{"encoder_widths": [384], "decoder_upsampling": "nearest_conv", "warmup_steps": 290}
Rows from block 6 of the encoder, named by matrix and row number. Each number is 128 + 32 x the weight over its row's rms, rounded and kept within 0 to 255. All counts start at 0. Numbers have three digits each. After the name is the row's rms in percent of the matrix's.
# pw: pointwise conv (encoder.blocks.6.pw.weight, 384x384x1x1), inputs 0-95
pw.159 166:122138131121135153133071159172154128112126122169107136127164131103255117137140150132150146110100139127104118131141102101145132177126133132115123124120163137133112195140137116135126172088123139124136112154096131127142105142147129129130121092149122113123184088074137162255114112129121138116
pw.160 107:142122144255100095130150115144195098166164086102128128158146114163101143110109102117101147034121164101141141129150121102131156077166117089106153129157128136117112081155112140114163149160127135132122147112135147163136099079130109136190139115139147136118154079057121188108095091128171141143
pw.161 117:128097124124108117127147086162135133151128179096125109135067126138172155113108107131107118159129100119152100118127109124080118103138120108128148132130085109099133099121103149116131097145091137175128133097133126132110112103138151115131136142059134126124133137170121101128147141141131155159
pw.162 124:085127180149128178170113133136134050104125073185119131089060125130118098140166174177136121124105144149133152154144155106163113093136097157116186114042111145138173129161096051143099110083084095123235061106146122140137123129137134122158151110138130090133115066099150126135113158099130115079
pw.163 103:114104093170129039122165058092210141097089131125137115104141136118140118116088086112153146081133073104173077106134166082119117104174106108101144134117113111151163107132113153119094151123123053086141160132168107111109094125165130122163074077080106135106205136137182122164141185165129201139
pw.164 057:112108109115100072118123123130110175174138195119112087136179106115119137138061077108109135119109121133150114168136156120131086058158090065126126137122155108044120080133102150105081051114175143098128144100091163127135184122138166176123116158208112139121056112118117144117129097136147169165
pw.165 083:141132145079096117107139132116146143128138127147128145118092132147137132076143127149121105107140109129122134150139142098111139131133145136118113120132127124148128122118169132103159120148145133105133149159150106099126116143115143110112099145194099111147255129146118125110125110245156172184
pw.166 084:111098139138132122099115160101141094159164143110134107117171152167138154134129130111117201138113115145174123136195142133105121076107154014131151149154170100102141082147132188115093136157117156120198137163120130117155139141120132152085156123163119164138217136126062110107103157153089104126
pw.167 066:156147123113098094139139141118147193114035147122140142151178144105142100116127119124112138160150148102139118096117137133127110082151097121157096109127130138110161087139115190139153115118167152131139141156118119150143059114127120110136150132128114139090255124116125166119131125082129124130
pw.168 044:133097122000126096120125147128157094108119127137143109097130118097095106111160135108084133137145185201120054125142122120164112127142122094120162113131113141118148139159094108134156138113089132112129135121128230101120148136101178130191111139130163095102027120122103123106141122094156142237
pw.169 072:136138109101123158127131148174162049131105120109107124130137112100104137152082123131098152148145107130120142144143156118132126086133000106127112113115123171120124129134132122142126128115135097141135154101143124147092133137130128132115159124101105117109000125094133098130122137129158164131
pw.170 073:145122125112071108120159136135113154140086149127128172128166110120118152212127137098074136134140085144133100124165170124123152054102080080159140111120113092108129141154158147109139081173163137094121142144140103150119075146163139132134151139115066131093076123144108149086152137157145160144
pw.171 091:127111139142126139119102132116105109130125142138150089142112118138121088142125118077128133207116128123112148117088170150113143136151131120140147118146145131137120127116122120137151131144138116128148121124125081137149137137117112104117131158127138087115139155111131110131129120138149107200
pw.172 095:151129117128065139129118137116111105096085056152110122178082124163112171134069154092069152144152108152134121152182175176114107086089100081110147131160127115087107090085171129110106130167149147154098114094134158139151100111132124086149182148127112182086140144061107071136049171093175138117
pw.173 190:123128106145120184125099149130124123096114114162135088166105145115255141146130129124133136117103121138115122107124130185139117147130122139134116119191127122106108124150117124138136169138117131130130116140120117139114255157149146153130147122124114125131191123018123143140153177080123157122
pw.174 106:132151167117133207139119086123127009129148138174104123143110171137098136150192163201104144150151088182122106107128154144132107103116135138122151134116106133140148142154093111150109098117077122154242076084116116137096152068166134157123146120130136111103154093115166117109122146098093165133
pw.175 090:175113161171086132079156093158215156118076095127108108126080172108171104147117152123178125155159149124156127114123126106070095122146158173051127133205132109082143081078120155127157076121160105118133139082079146112113114141147150129132170159171116132096200149094137113150077149120134133141
pw.176 075:149101126138125143125135075125143112152102078141147096149139046153119173135090161152108101129146092077155120166128166109121153131149164075094171134176133126169147090121109110158086134117187177101086136171130173104111088115147123094124173174127108151103061126164131083098059080146102116172
pw.177 080:137131126145158147146129132093143144132088132155120081141229107073143108154173122149134092000145167099156153107087151128088135096094121159132103199129076110127126093105137166178156076112113135125103126126123170117103141119124127121130121143099120084119063063114130158105125159145105138107
pw.178 083:153101161103127148129096124152141115116139131110142124081121160152097098158142119109133125156115150147123132125121078130076157107143107135141127109156113155140120114111165156105137122140143077116173106093119113145130080116176154148126102135083113152131255096104155188119122103107148090133
pw.179 201:126122148151149136199124098127100115148129125123127154136150117113125126097123125123126131124103128122134110122129134158121126144142125120132121128120136131106131129145163132114135140169138132120128139126157133135120131121119177128136137119112126132130139139116104141115135105089130133122
pw.180 094:120090122188100115134172146126230134152134182162137160117165156064144126164104112088119106104144136121145116111120129210154137207145129115077107155100163168104151104125144106134134138136133099126155171161095146103082128157115142130176113109158117140062157118118163171137135164134149155157
pw.181 059:131133129182112120120088126112121134145134098133121107130132099084116135121141123000073146083140138134127067136090160138108136142139123133120133124149123136134104102120129122127077156154174128112136111088115043154127123099115116188127127103127127131086053142110107129104118162126077115127
pw.182 057:123115105090129040152130111108136211148148167145102105134147137127108106166142159151114126221172128118132118101132112110120133069105130100152064093157096110154127097142141128137140132137140109099111137152113127133119092121151135133073106144127110185131000134122137134130106161175138118118
pw.183 206:127154133123137116133134126121139137127130123107120145124131129139127119125134126124140121000141119054141126143120120132100134133102128136124121126120129124151144144132136134127162137129127130131126132131138255127113122122137107106116143130137114140148175143126138117135112139141194133042
pw.184 084:129103119052107175124120140107129097149134121118174121136134108078116139127123120142147161255102157178114093138157141146168128140181112147132169113129119162102114127134101132172123150133110134127140103118118104129130160105133127169137133108134149118117193128088107120120136122057122171196
pw.185 059:124134107149096115164107101132138167171169155112128167129145137107132161174128113118092178133151075150127122106163124107114120089144100106136138101071126142098126124181146142126129085152122158102125106118140118150142096136135133127124139131151130149123039104125128170105148140105091177132
pw.186 103:112159150129145141091088121128103098131137139116138101117141148105163100157149113128153158139122094134125136125136083137094136120140128117118129134137139149127114180187120168133141136129140147130119125141150159120130143140122142110100116088130152126094255100111084078155081096083131113113
pw.187 063:109149121106136079097141160133142154152173174112153147145145088149142168164114112150098130132137120079132145112141094119101119080135164090107134133137164115149119128095127178104143079113112140101134095141087155141151107123112116151135136108186111129144010116150103154130130100204093107126
pw.188 093:125138124145137133167127176152081016153131142157129103122082154136106132149160146202137062119112140149133113144163165108109147152122135193101201127138134153141123139118082063114109106111128095160143089113121114143065114109142123114142122123133116130140130131079154141107085146124125132162
pw.189 108:116130140121128110162155085123131095141154150103173146127097144148125128116210097122121160132114142150127078143111122144101165142111193193135119126147102122130119104117076130167123098127084139130125173131090127068131125096162135154136229120113112142108211153094132123118119124073102152099
pw.190 059:132101105098106070149103124110110196138127151152139144141187125106112126153146109147124158168106155140165093131154115135165104066119144147144121131175147089120152127141155128107107119161126141094120152142154156169105120107127132112106146132139113135109143151123096146107162114183095148163
pw.191 084:081098110115066098136139116099098116109130134108079070132167123122092105133141123146158130237153134087178083065121121098148122155119133126173144149163099112111126124116142118162096086153189146104112111144082049183156163141122121164156117089164138112075131159097114138166140146042121182146
pw.192 094:081122138218134072105121159184194052150138123110182100113141139180082147139092097164118091161157125121142085188152154123097116115110131120172135103121118114117125087088102166121153104105211139097136131111101104096122093128124069156161087136126120081121189149106075121098123143169142196131
pw.193 060:162132158133110156147200097125142157097102116074146072115107154150089162149150159165146153145136108138145119150166113151099054152112146096177146071150074161149177077159118131125107144208186157121116175107163134174143154140134154099108176128117147131123091108117138206084155150157101145111
pw.194 060:142104094111079086124180124192152118172129152116102136140107109141145114131129121111099147125147089119168152139131113126119105010139160076164096151120189074118118082129122125138118045141107076150123159094114112179117103137117110101108165150139148197101000129159116126156109129111156138117
pw.195 129:157138125154099175179157132161127000127144098160136109128046139127105127105136119159106102158075131164167134170101136153080097164130131149092187150085083149168154160137121109131160139129109136108136000095136137149133154115161107129152159117169128099138095108115167097153096123047117109164
pw.196 084:136118144106105155119203133138125149129249133108106142099093128105113114109115151128127182120141126147116090065142161102102140123096111136100144147084132116136146173160153138012131156143177142107122160154138123148125114127107120093114152144125124166101255119104114201115129118131109150148
pw.197 055:114117102107129134099111128072112121145174159156173137146160034124143172135087153117118121148107125097145134147113088144141128105140136118109142090162102084059089099146096132112113145086136129083132108114165149146095172171117173119109106143107080136086000127132114158108146208172116112114
pw.198 089:160159178129179089103043116153088109079198118138161153169102103189182138104147132118111150098108116151104126082117185162157107134154134169107140133120115109175195160090203114092114078098119126065190115102140190112165119104184122136122138133154108151128118107115115156114113215149105117126
pw.199 053:153130136103102114136159162098130219120089141123103161142114130158163113128148163129100157074180138122115163096113098110134080079130149116173124071078136107107109109157131136104138095147144113075120144117120166121128150075120106137116117134132094173095000097114183161109140133151147084144
pw.200 158:113120123255117199130128125111120090125137123127196120138121115093122148141132119144125174094114155134119120141168115136147125168177115140144153120132120144125128132127106142146124143127073140148134110130114148134135150100147122126143135112124137116124183131095126124119128114081127138128
pw.201 112:137121122107132141118134137130137137131120127137121133116114127135129138128124129000121120131123127137132109128132135133127134137137131139134134137129127139147123124121135127119012148134127123122132115132125139132139127134150146153140129141127119110118255123126140121128125124137000135174
pw.202 108:133156110068144097114123159163186113135130102167117135124158137130048135074068150132109185103132115125136102141170106089113093132089127119138076143133151028154162130074083152149112117150151095081124088124114101099166134119119101185101117167110119087143255150117135163129083123129109157126
pw.203 084:132150140101128074129094070079105162147103208122133145165168162091098164163145152131113161151137131147147068165129102142086101189108101147113162133110132118082147101120116147148124090134142105146117169124088134144122123122109105185126156094141151047149072084183116157042177160074155105130
pw.204 136:119138100167136178135171063187169087194111074166104135132128106092126130139000127126132186112114120159116140132111154144055117083115253060130129122124116127115122150144125141150120145138142156109135113162120122128100149113150129155123161139137099194108161157100114122140093153117134123142
pw.205 107:067156156149113197146107139141107000087129108157127169093035166159124110117139159188128123148124145151131136126170124130092174173116128145112143140131094196094134138157132094146134147135086110127199070102130132144092113146129145128155151144142157121138066113113147113101129083104127123096
pw.206 096:126088128078133124121144141134101117132116132149149109119104127124113124134129131000134134222099136227120126126128139137167123131145124130116135124137121156124125104130108113136075152126119128129142110116117205111135145123126151166144115140127137111105174127120131112129143114064075141247
pw.207 049:128071124061123097119136127116110121124131132157148096154118116119146153132106139080129134164089172246088134119134134150177131103146117112130140113161128162081108112122103121136106157130115146129127151128111211120171124130109168185115086134106149124059000133138123135123164099085084157244
pw.208 076:137139165134151128173142136136137120096126122137142152110111135136146131179124123142103132138142138141099143140103126136107102127134119136137140101127123169098115139116082138111134128110157173117123098119107141135150157159121104108117115129111124142132255142126150139126135091052110164132
pw.209 147:132108107117133110136138124147131144139125135149128106118134125144133135132136123153111118000106119209129125137125123129182122133091134120108105131131116124116122108119124120114115134121122129133131145125129118129114120119128146134119120138126119121129126101143125137122139149120099145074
pw.210 069:147109090136105165108110106108142176149062136165140115118152098094150140136142151093122132205122128135141120137139160123111108099131124102163154151149124141115158108145111176116113097142158151145121135158104087132120180076114170145099132148082125087115243142107121126144137127234082121134
pw.211 067:158133135089113128120203131103126119133039136122113127124138146082122113129099106118101113108135137155127107115145118162060114108114145129187125153103085157076164082134103100064145118143184143118200157104115118104109045134109108161133147139119106188129099120152108218146157160129142091084
pw.212 195:128126106137127140134116153133133125118123116150140097139127131103037129149120132128131101118112127130115140121117134169132139140142126146117132126129127120103110138128125117126129155095106116140131123128107116125099000173149145126117125133119123125130154131075126120140132149076127128126
pw.213 093:132139088110133112127112078143138191143099130108093126124177178164090184138145136089158183107142132115134154111075131082170157116094094077133107115126117140091108070060154207174113186194189120117145137121109079199209080132115113142114133133139099125117122097170120133099135134200147182167
pw.214 089:115100164204141056095139156143191087154140122151172129133083130123118098112143119166143093161134158143133108117098103184083095139097146107121117158109126129099122106127104171083188129177207141139107213094119157134111097142104103134115101145101102114080242156093140155135182130126137180178
pw.215 098:099091094232123083105131136127236175122083109138109158163106152097109114097134100098147121108100052101133089136168135091105112114132098064114155160069123167099132155085121125129120126170107127089090126118120096137141136115152081145168124120163150124140000091171131141101096136112103195126
pw.216 103:134156086136088048096099121136148091103124097116167138153105084120127158072088174145140154090131027171121137186152138115145087135145079176090131123129140157136135079069114171113128143118143144159154090133098121151130133105128106130141107078149113120101140122122091139081100155225096127110
pw.217 085:139130125113123126132073107121164196110172105159113103194129140129234198124146165125167139037127095099137092103136135161121082133118119117127127083162129081137143092105130122153142129090153117105109146142124137168100178132143152145116142133141073116137051112067128163114143232207126051108
pw.218 075:134141169090145093117135127092187164132137113119130146154099136167114141110119113126099125083146117140163144134090137171152140083118169106158123129185148131152158077124138127132083108139141159109125153133118133130149150103122135113116095090135140112148000105133115147067096167162102105106
pw.219 119:099105167156104183094112139160135006139077108168136174107061152152150097116133116136124173112105151190079111128137101094147131147104123177101141157094071114131107155147103106127141113128107140166139083140166124123108163146120138171140117196162147143112204150103144074155106108080094161093
pw.220 104:110128155128136189094098134178116050117106186139123139133141138134114140110123172117129189119137151128110115142128125145169161167137129176133098104116139140112165150133163176086107142116102088134127105137125136109106123123111111156114159127152142129121255113143103087097167087092135159122
pw.221 057:137091130108075088130137087145108132142122000114117075140117141134115173147081131111136140150136142115138121134125139116093136118150105108123104118143156070089146095116120146102144009134126000115142109075134160145123133117146130127132151141156135128111000142158130136083149150115133120116
pw.222 100:085123146155133153134157106152097080128186136126132121145105146109107114106134189152114075137084151156091138132150107119089125120110154155151151106053147142151177153108147109096135126127087133122238079136130124131136131090103104156134136133138125117137000118138150130136123121107123145096
pw.223 068:129121097100148094126015184147171111112082141114160141133161120106090100174135158158141096132204125119129084114094141132134135078109130137110155141083093081124095091127112110155124119174132148109157178106164122142155090132054078132140145179146160109150043131124120147100116152033162148162
pw.224 088:126094098102142074083136158125099124049117136120104167143145129136106105158112116121114153161121113121176057120111110151171093136079103103144110105109136071171092147130111144139118142132120159113132149112179151157154146120149079123112121183110135157115095124099150150118126112037112157107
pw.225 062:157137081134090070106084153127122153120117107147110060150136078117175159184115145137132124158146103133119130137117124155139136110114115124124116164214117119021120106160128129144126128075157143105136119111112144158088091167174173136099135150123101114113078123026096155124140200119127086145
pw.226 214:124128152117077135133127184135135105099130097122124131125093133150128116122136122126140105137120132112127129126139115122174140139137003108124127131124118062160117140130129101117132127117117136132129128095138129114128118135127125130132000114118132138133193123145137120134128124132136133133
pw.227 137:124118148127143135000141074130116105093118126119116150117131113129127119167143131119150132120087112113133110120101133153103115180142128127129131122128128137117114140131153137117136121178162119124132113112147120108106123128113183131149131121131129134120202131114099127105128093174134114116
pw.228 102:126092117124047133134159082119127137128125255118115113124100113120129123111151103118123149135111101141141141116130124123094123107137188129150109132126141083129124126140116136137141085146130214141128121091114130167103142115150136135135075150148133144112167102154108102114133128116127141119
pw.229 081:136140157109131138149085108140126078140146116127096115120134100149101109161114127155163117145134110137163091154169137129118115108128149147126144148113136064152138129150156114132118126101136126090139112130123144152102102115127115139120126123125116145115086087086107121144110140065099124101
pw.230 068:141126147044101146161118113140119176109120151116152116134136139110127121092124134127165110064124084128145137121104150125128117130137113119149139124182126121151121112130134144160154097157154156130151139110136109119159132141123107125095142124120133148147221132134111145134105134118125130102
pw.231 191:129144156108130152120109132134142124123131126117138160137130124121124105127128146128134132136136129020133141123132124112068136129159124121144121129134123131159145151130133137128155141127128122115131131138134106126125121127110091119121122137123123140159114136114137112125110124137166114162
pw.232 096:123112147164112154155125098113128083165188138125131137135131142122127150131114105141067196171131159140136132116095112152118092115143134142086135095110098126115136137118094168109119146130112085125140129125126103120150152100174149121119091137130138137132255142162124101097105127173141127138
pw.233 091:114091150200119110175120136104247106133140127138136157087154138110119136095133136157159070051142109060182096138171107147091123124133151108076141150096152129138141138086125134111142114139142138102134147120097140117092066105069087105135110129079120123130182150099144106163137148159157212155
pw.234 083:117118090109122045255134157119156130131130150111137104149119147114128093139138126131111134122154146149122105126088135069139152142087112092125124137152115120181110143147075138132104144101123127106134140136109148131145116116156051123075128164142166130106113096114143088110094147070129132133
pw.235 070:137113106118077083135146165132164166156166141100122148130148085097117114119093135126146109125060143178089072179150128133161140139114090017100090135171152148129099107125122144114071130114075164130079151133140101124135197112142133133080127135104129124089049105170094155115127139112150155110
pw.236 109:110096147193132143141105101173098038129167178141150088104112184137138153135132158128143191154082150129122103107109123083112131159144123153068119107163124146119120160146093143130140184074095135175171053158110111084140136130114137107143122125172130110153138097117121123129134090046162130090
pw.237 057:108135087112143077255149153143156091141136095137142126133170126128125110118134131101095128103116167129123123097112150112141141097113123120119142120142128141143091154143108127140117175080160115154123140131117132142156105102114081127085129156137146110128000120098149113114129150000115140121
pw.238 091:126158116167143060150118163124169102114102165096101155159119105115074120109125134122111157117119130085182140130143085173123111120139145149095121109123165168110117077109121165083120115104144125144090150126107092152143169073122082116160113147154084117072233138152132110128108176120131148222
pw.239 051:135134138079125052125142147081151167126175195145107102117153136110140171126104120140139101143142134125150080117092131131108107115136134085161122092135090153136118134157139142136084183166161212132142161157137112134128169128090108176163106146124111146142000120101146135148098119228161136185
pw.240 162:129135166114127164123138095119133121126159133120128136129123107157162147128141112129140151130111107133136121124125114118125151150110124137117121141015132134149140122124125128120132136117130140116139123126154139119146188137128121141131135114137117130114179128196119123122117133175133123133
pw.241 060:135155126141148156127123126060120134128142183130140117119147147137107127126093132137117127143147152132138062122132113140112125131123084114137158132117023169135166144115123139127137167122134143139122159154141128088158093114085133168105117114000106115140000169141143138119118128133146113112
pw.242 154:131145131145128134119125127124135131118124135125115141125123136143122131127122121015099113124139134088132123134135119117101131127128131126138123141121135116154137116116150137115000115128132116122129129126127144128130114122134137123128139133130121124132112116132129123133116132177000119129
pw.243 052:127126144134135106130183108090115142125199158107142097134128124137150089121110154135121180133115131137129149096133138095085011122138129104144124000130124120150164118111108140095153164141141166134116105123157151120148096106125093147126112154128135155097000126132165170129132131129113117126
pw.244 099:143127128140152123153101177127110073122130150125141150139178140140116127128145139109134123116128144124137128126143131120150123102120130141141133126120120151127098125125156126133136128105166121124134137154110131135126115119133122131140194148178087103129255121118113136149116130137125124112
pw.245 069:130119099095112117161111191114121183116136134119133075157143081164169127173148153160114138172116182160138107125110135104149120143115119127143143109122098122122135138133130146141126117132143134125129118124080113123147146135147105154115127111130134122124039143125134138165138220237172132110
pw.246 057:104115143154094120090119115121182152124130117134121136132156136118113150090122140129088125121146151105144136124128135126132115083105112117135121135107123128103173130134152127108140114151155160105129123128128134145127087128126168099144148092120115123123031153125098168113126110255131127155
pw.247 065:124128120133138091064125100121101080170132135131118139177174091106120122206174166132083126111114138134126145114138121136153122112109125104139124115089105090085115106151155142132129146160147118113123117110186136144109153138126182165112125148088045118104082139073120108102143118126139113130
pw.248 079:170108121139111138084114133099104204135119158131145117149142149162137106137120132120161135191125136127173130116116106114126076090138142119154124113121128146107122110166137174124106158145151153128122135135148209118149122134133141126164117136121125141086255124131110152141165184154114136177
pw.249 137:143142118098154123092124088139117096122114121173160143118106119115114102104131108137126168119079148154106097137171136083123122146123098125124145098158100109128073169154109160137111066128112124129130132166141131107104119137104119099131098130178167152092255125120077131166131090065110174129
pw.250 086:167134116134117204152134111123134157109192092150112133128135125085115133114156098127132149127140121123131141127105144123072113106124119101118164146132129186121152106103114159119157087150130144103125127107117153110159169122128131100113129102124108129138236111090115135148125121132149133144
pw.251 083:141129047164127074132174139129146164142177094151137205135097150066123127176126149135097124178116108113159107130116132125150130081110135111189119145215094097067115091136116105179126124079175100087087168112120139141110098092161109128132105145101143127110066166150124113061160194187110189173
pw.252 086:120097133128132134141135125124164178104150139141161128143140077132120171175125130127137162092128140123141126164187092150160112122195143106149106149143132173117143068108117144117126127111107154141082126146061030156115104068129102077092126127135123134137041115090151140159085144151139163072
pw.253 099:110137133146120150112107159142138112091161158114142094144159128131126113130111105128138133157094133139118146156154137122117127138141127157138129148134145113139122130134157129108134124108110080138114112111151117130141098112123163138143122121126138143095255087078130135127088126084119121156
pw.254 097:148156095123066145144127138101125085078103082112147140187172113105192186161133142107094133177131097090186145066174191158126118138115123109107124066114132120151164096093120101120141132143132167178187134080148128126105199151082130145124131145124155133126143166076068171106090154204139082122
pw.255 055:120107103151134125134122118142117118147121159157140090117139125147122137146138127131082111000111144212119128137132131127173127120098127121103125133136116111101115109109121132121108123122124125131138164087126092125121109137110139162119131147132121126091000102147113127131133150148055153081
pw.256 097:167126112201166059113106074107153092177148057079148115135130151126105126172159137112124106100089166139122108117103105120135169143136126146099143078179142085124126077105124170123122130142161150123128100143053117150131124080105098095161142054092149100148158190091151145137176129110100192152
pw.257 122:100122144147127114116127142135110095110173087139132126114089136091147150142098126160138153146134139134083136134164120159190136121129133161155176141136096178114095150130114206121109137102121099148156062098097111137107132108138186154105098159174106129155249138134135112171098159088138118120
pw.258 213:136133154122125131131182119127120124109255127130115141123092115116133130136130133141127183129116140153126119119147150129087135136112127135136126143000124135153140135141130127094127160145154126104118113134161128130128121150119120124139109126137142124130130138116126164121118112123125135122
pw.259 069:129135129140115124128135168116124110140158131138134100126151119127125134152143109118126133113166140080121135104117108149143117122117142121154154132136122117151127116123149135146116138122160134083120133116130128127149140113134115132110138121153141149122255075132129132124127134158139111093
pw.260 113:126119157113115193105121114128133028111178099133140125153052129156116122135128110116129146119132085209120114123153136109107129100138136173139167138098101150161151148163112102131152150131148141088179065097119136081125101145156094163119104150167150087113125105095129130114091137087114158115
pw.261 074:129113147137172118000155110146084099138097130097118081145188130111117089109131121112157131126106120122112145125090113159139116149132108125122130122140129125150112139170166130128098121130146116147138098103171122144137132124107176096171145133130058158114095118122082118125112113194146132113
pw.262 066:111111119156121082169098104132183164153131107124139129150152145113124158106102113143107162126174124127146130123107114078104134094146108135121126136160115168104101137140138148136114093124114135106123155125118137141124111144114133149126102131086144138134255135129133119125131137161102113135
pw.263 090:113134176109165072107098126138078146039190142092066182118133122095091197083145173094166173105117118146125130108150140063148118191126118089122141107176134103158148106069108121075151090075148107116106099108055120178151135170157092099148175127147115093120244135105144148106146128156138142160
pw.264 105:168088119255149043085124159107163150114117127135182182103101091138098130140085120104139149125115165125149105135155158137149106107155129125088107132184150107113120109112156163132155105098152133128127130153161099164142119130122107159142128126139119114118221085128127151136131157128129240156
pw.265 097:129156188254161112113111134142203162113109138101146089122128119082127123208164151126151083073169129108235124136136129113165160115110140109139121113153121103139116174097076177129125121136110145134141185084133124083102127093138108215147140109128111155152094142101135123093075165123110191113
pw.266 090:129142093197115120144140141174201139113154102105143111127148135127128121112116089164113131124139140129114100115152133100152122179121128108084161132141145129124151126096143191117074133173107171087088114135068115114134189123114106148183112127101077112144255186116138128179101148142143110130
pw.267 089:130137155131136093085138128133082119127113113134147127139084125132113132129127144129109146100115110126150097119137122134118125169110125131142141117111138111153109157125144128127159132105078121126139097141125124130145141113125158116117127122136118141133255135100129104142117116255108133120
pw.268 067:133103140134115130120167104059150172120178152121127122155116095137137130119157087109144140188164154131128132117153096130070121105126119121132148097130105110137149146116120177096101128143161141109115138129143106127137103134104117117098143164057129133113136121167121134163110108190105134144
pw.269 056:140110121116091123120118105155118142135124000128131165118130146130117115125130126144054118138140119167120156116144129118136116080123139057137119126131163059086108088140107132122131047149091011154110134122107121131145164118104129156122102113188133156180000104115096140118131151125104162138
pw.270 089:134118136172168075146135171112160119157109083104108139112084146148123105108119117095129159130155139062084143098134123089141055087132111114127134111135123130138130141073140161117120150094115101125155089155131138134116163071124131103126049098115144102123250118140110140121156146139101166112
pw.271 104:119114120106151110114094142130144090115122096183103138132215111103172109155149174133146121142123117120084131130152131107120138185148118109075120113133100198133127162139125121132123176103164135089139122186086132102122112174156125109130125067139137137078082089080131169096129145180109121127
pw.272 065:158131093088119144094143116143132120147093051107145145136114122132107178073090104148131108066099139134102164128132097129105142135131120115128126149146123138107130140125132136128113149139119150155188105142134126120132151108141111132084121089124100142084255144125166133130138132163101106152
pw.273 056:123105135019148126132121141094151119154138142130123108144097105108130096117093139000128138203125185143124093116135151137122138125130124135134153113127107158139108122122105117124134147114136123129122111112126225115137151130128136169155125120113152103066077159122162117129151113095154131255
pw.274 058:114134131120128147118122145124148150110134116087101113126156155152129130137110130115129112255140122099150143120123113116128096110045126130150120134089128142130145120134121126142122104126116118125114139134142255127147124105134130123133139140095117141169255122131141139102131116110147079175
pw.275 054:115077094112061041160091116156132228172085171101122114124136147137135112150144129150199128255131105076148149146125128172130131069159147095188147139146149065115132146161143140149173127170141187110096114138130112144129144126087129097105097158100152127127091108113142110150145159053135070197
pw.276 077:140150084109136077089139113049160149118110151134132149152213134094135101195106144150177137155135106111209096139116123175171124154128104212113083134175106088060148125149122173093149084119154130102135130144095142103092158088107094160121118143102086120166135133166151142124129113134118124165
pw.277 104:139116139144109078119118128144090105125126127141129129116126132103132129117144149137148156255162109113117122128097151105108138124152127108139127121137118118128140134113126103188138158154158124097142125133134058128132122139109125105086117145116108167136255101095109134130137112128154170190
pw.278 073:156126139029150118105135118116113217104157140147126144185152071126169173081108144111145182079101139108112133150092134104089116094147102095156110152180093128098091072095178121127144174149099160142100144051143090127133154165134160106090114188135105146141074159103042130095173132224079082124
pw.279 102:091135128133158140095102126156091022100108089144153099103107122106107166123183126165110089112124094149095119102130118116128153136115185136129179130165120153116142096121123076168093147068092153141163053130125105124095149128150144124125139124125166129101113100069174114108109163064151134165
pw.280 072:131081114095072150130158056141120144133142000078108134120118140117136111076137102125136125125100075127162123113125131130057121121112084115136136130147085114109144140159101153155123139165111000147121095104127117158115120099147161126150084118051117143122027108141132071090120122158103126133
pw.281 069:128123136119133110138149104114150148122209169129140129135094142158141147138140141137129159126104119146135108115138152122125106129127134142143112133203117139151122117150122153149140126164135124110128146119148133131140113045102125109130115115120127149131039117129147130127122136138120119143
pw.282 161:128133148134130128133121113128121141104000127123126119111099152145132102143125134138126165133129131142130114092149111134114216127115125140147131255082127127145133137140125127129117150148133115118132118128147129138124112139130124145125134145126136137120119128127118144116117138124139126120
pw.283 107:138121110105146066126133151102139160060172149099137114164118153164156110112115049172140110083100100125135097158199171118117111168114095125106118138091152060123222101117092128122166182078168140150137088105107092082118135100123125193121048094153107179111076115132149129127140142154138164160
pw.284 136:088094186142098141108120134137183000144154087160134133105066116146152119170137132169147130114092185204146122163136103119111127121135090164132184154097110142116161140148114088127174127116113123128171048131131120124149098112135135115130101123143137079100111120113138132136126118085143128156
pw.285 121:110145179144121177163128109121154000170151101136139104118111152137122068159073116145120136027138127181119107145139142119143159110105099150121130144067092148142130122129141129103162132130156111103217059140095147110125157103111160157121134135136161100136130113130123091168126069123132158137
pw.286 079:081123088131075113118160174070075145150100110112123105192171111131136198108069140089083170030170104093140128152116181111028149109164133090121119130191111101128184107144145152169084115135150085089101141102106146111060099101098158093175139148114114133167099105093131123031105148195136089088
pw.287 134:146112097168114142159108146128117033117103138132162135110132141126146135103125110156128157152140156112109151136134106140117111124113127135102146142123114123075114146127116203126142129111116140138156093141109099152143151153148128135118120112111140126119255132133166140146141080156163088129
pw.288 088:171124134107097109148091143108144100105137157092181158133135071141081130157127182127083132166099120152142111123099136097156123153109124138086132111149130095198129109116147105170119124137136126118102127105109127133177090200120129165130127100137111125107104100104157079048130118188093127085
pw.289 090:149133135144154130143094104178148060129086127126167118137139096119079122127109142165144140142100138164118133177100154095128138159133122127071166125153113097111100100104104154166131061107123133136118084123163175155107121118078094124141131095140144066154237129141111125115095134050096124097
pw.290 068:170115126128129060138198126054088135118166200150149145103150164128094176099148161125138144144160127110178137103125162120117107097099099126152164108155120125158157088137149148091136162190137163130157144127145132076130131124113105109160106148176133106111086120138117115083160129168117140154
pw.291 051:119133130137143160128092214113130152145129208121146121126158149147135101145138131133161124160096103136125178121149128115179135117122116111115138127116067116131084144098144129093133140104157139114144186140117153107163132111113119109119155120042146132101014083112122119143125164118131152161
pw.292 092:141126170212091094106128093154237107126155086096139166127174129117103151034120123149124138121082101105108111134140145136169117073115141193149124104128134111074106154107149149189155077155147109097112079130110147080142155122123072134133091143086138136119177079150119124157092130060101173127
pw.293 183:141130154124124139134124104126144124124162138119130137118101137150145117140143139137139168135120122139133120112131116121107000135133126143152128000162120136173148133134132147132134147166125133119124131118135139131129132095119109138137119137121137139124169121157143139114110127159132130134
pw.294 053:106110131131125131112098100107111123151131155146127186127158139142113144082088129135122109150090151130126102123118108169092128090139142103115098126143131143099100108142149133134127124158158102109118149128160143140115101105144174132123133085114156143134059122111093138108160136110110117144
pw.295 054:156124111061113099097122109173117219199105137123129178128184115112151127183119123143166139138121107108150098105143145114087133117153129087145102110141159167080109091095158145126150156149152137124139128121142118117120152138120150136117175121182093139140175136125128171128165126033134133108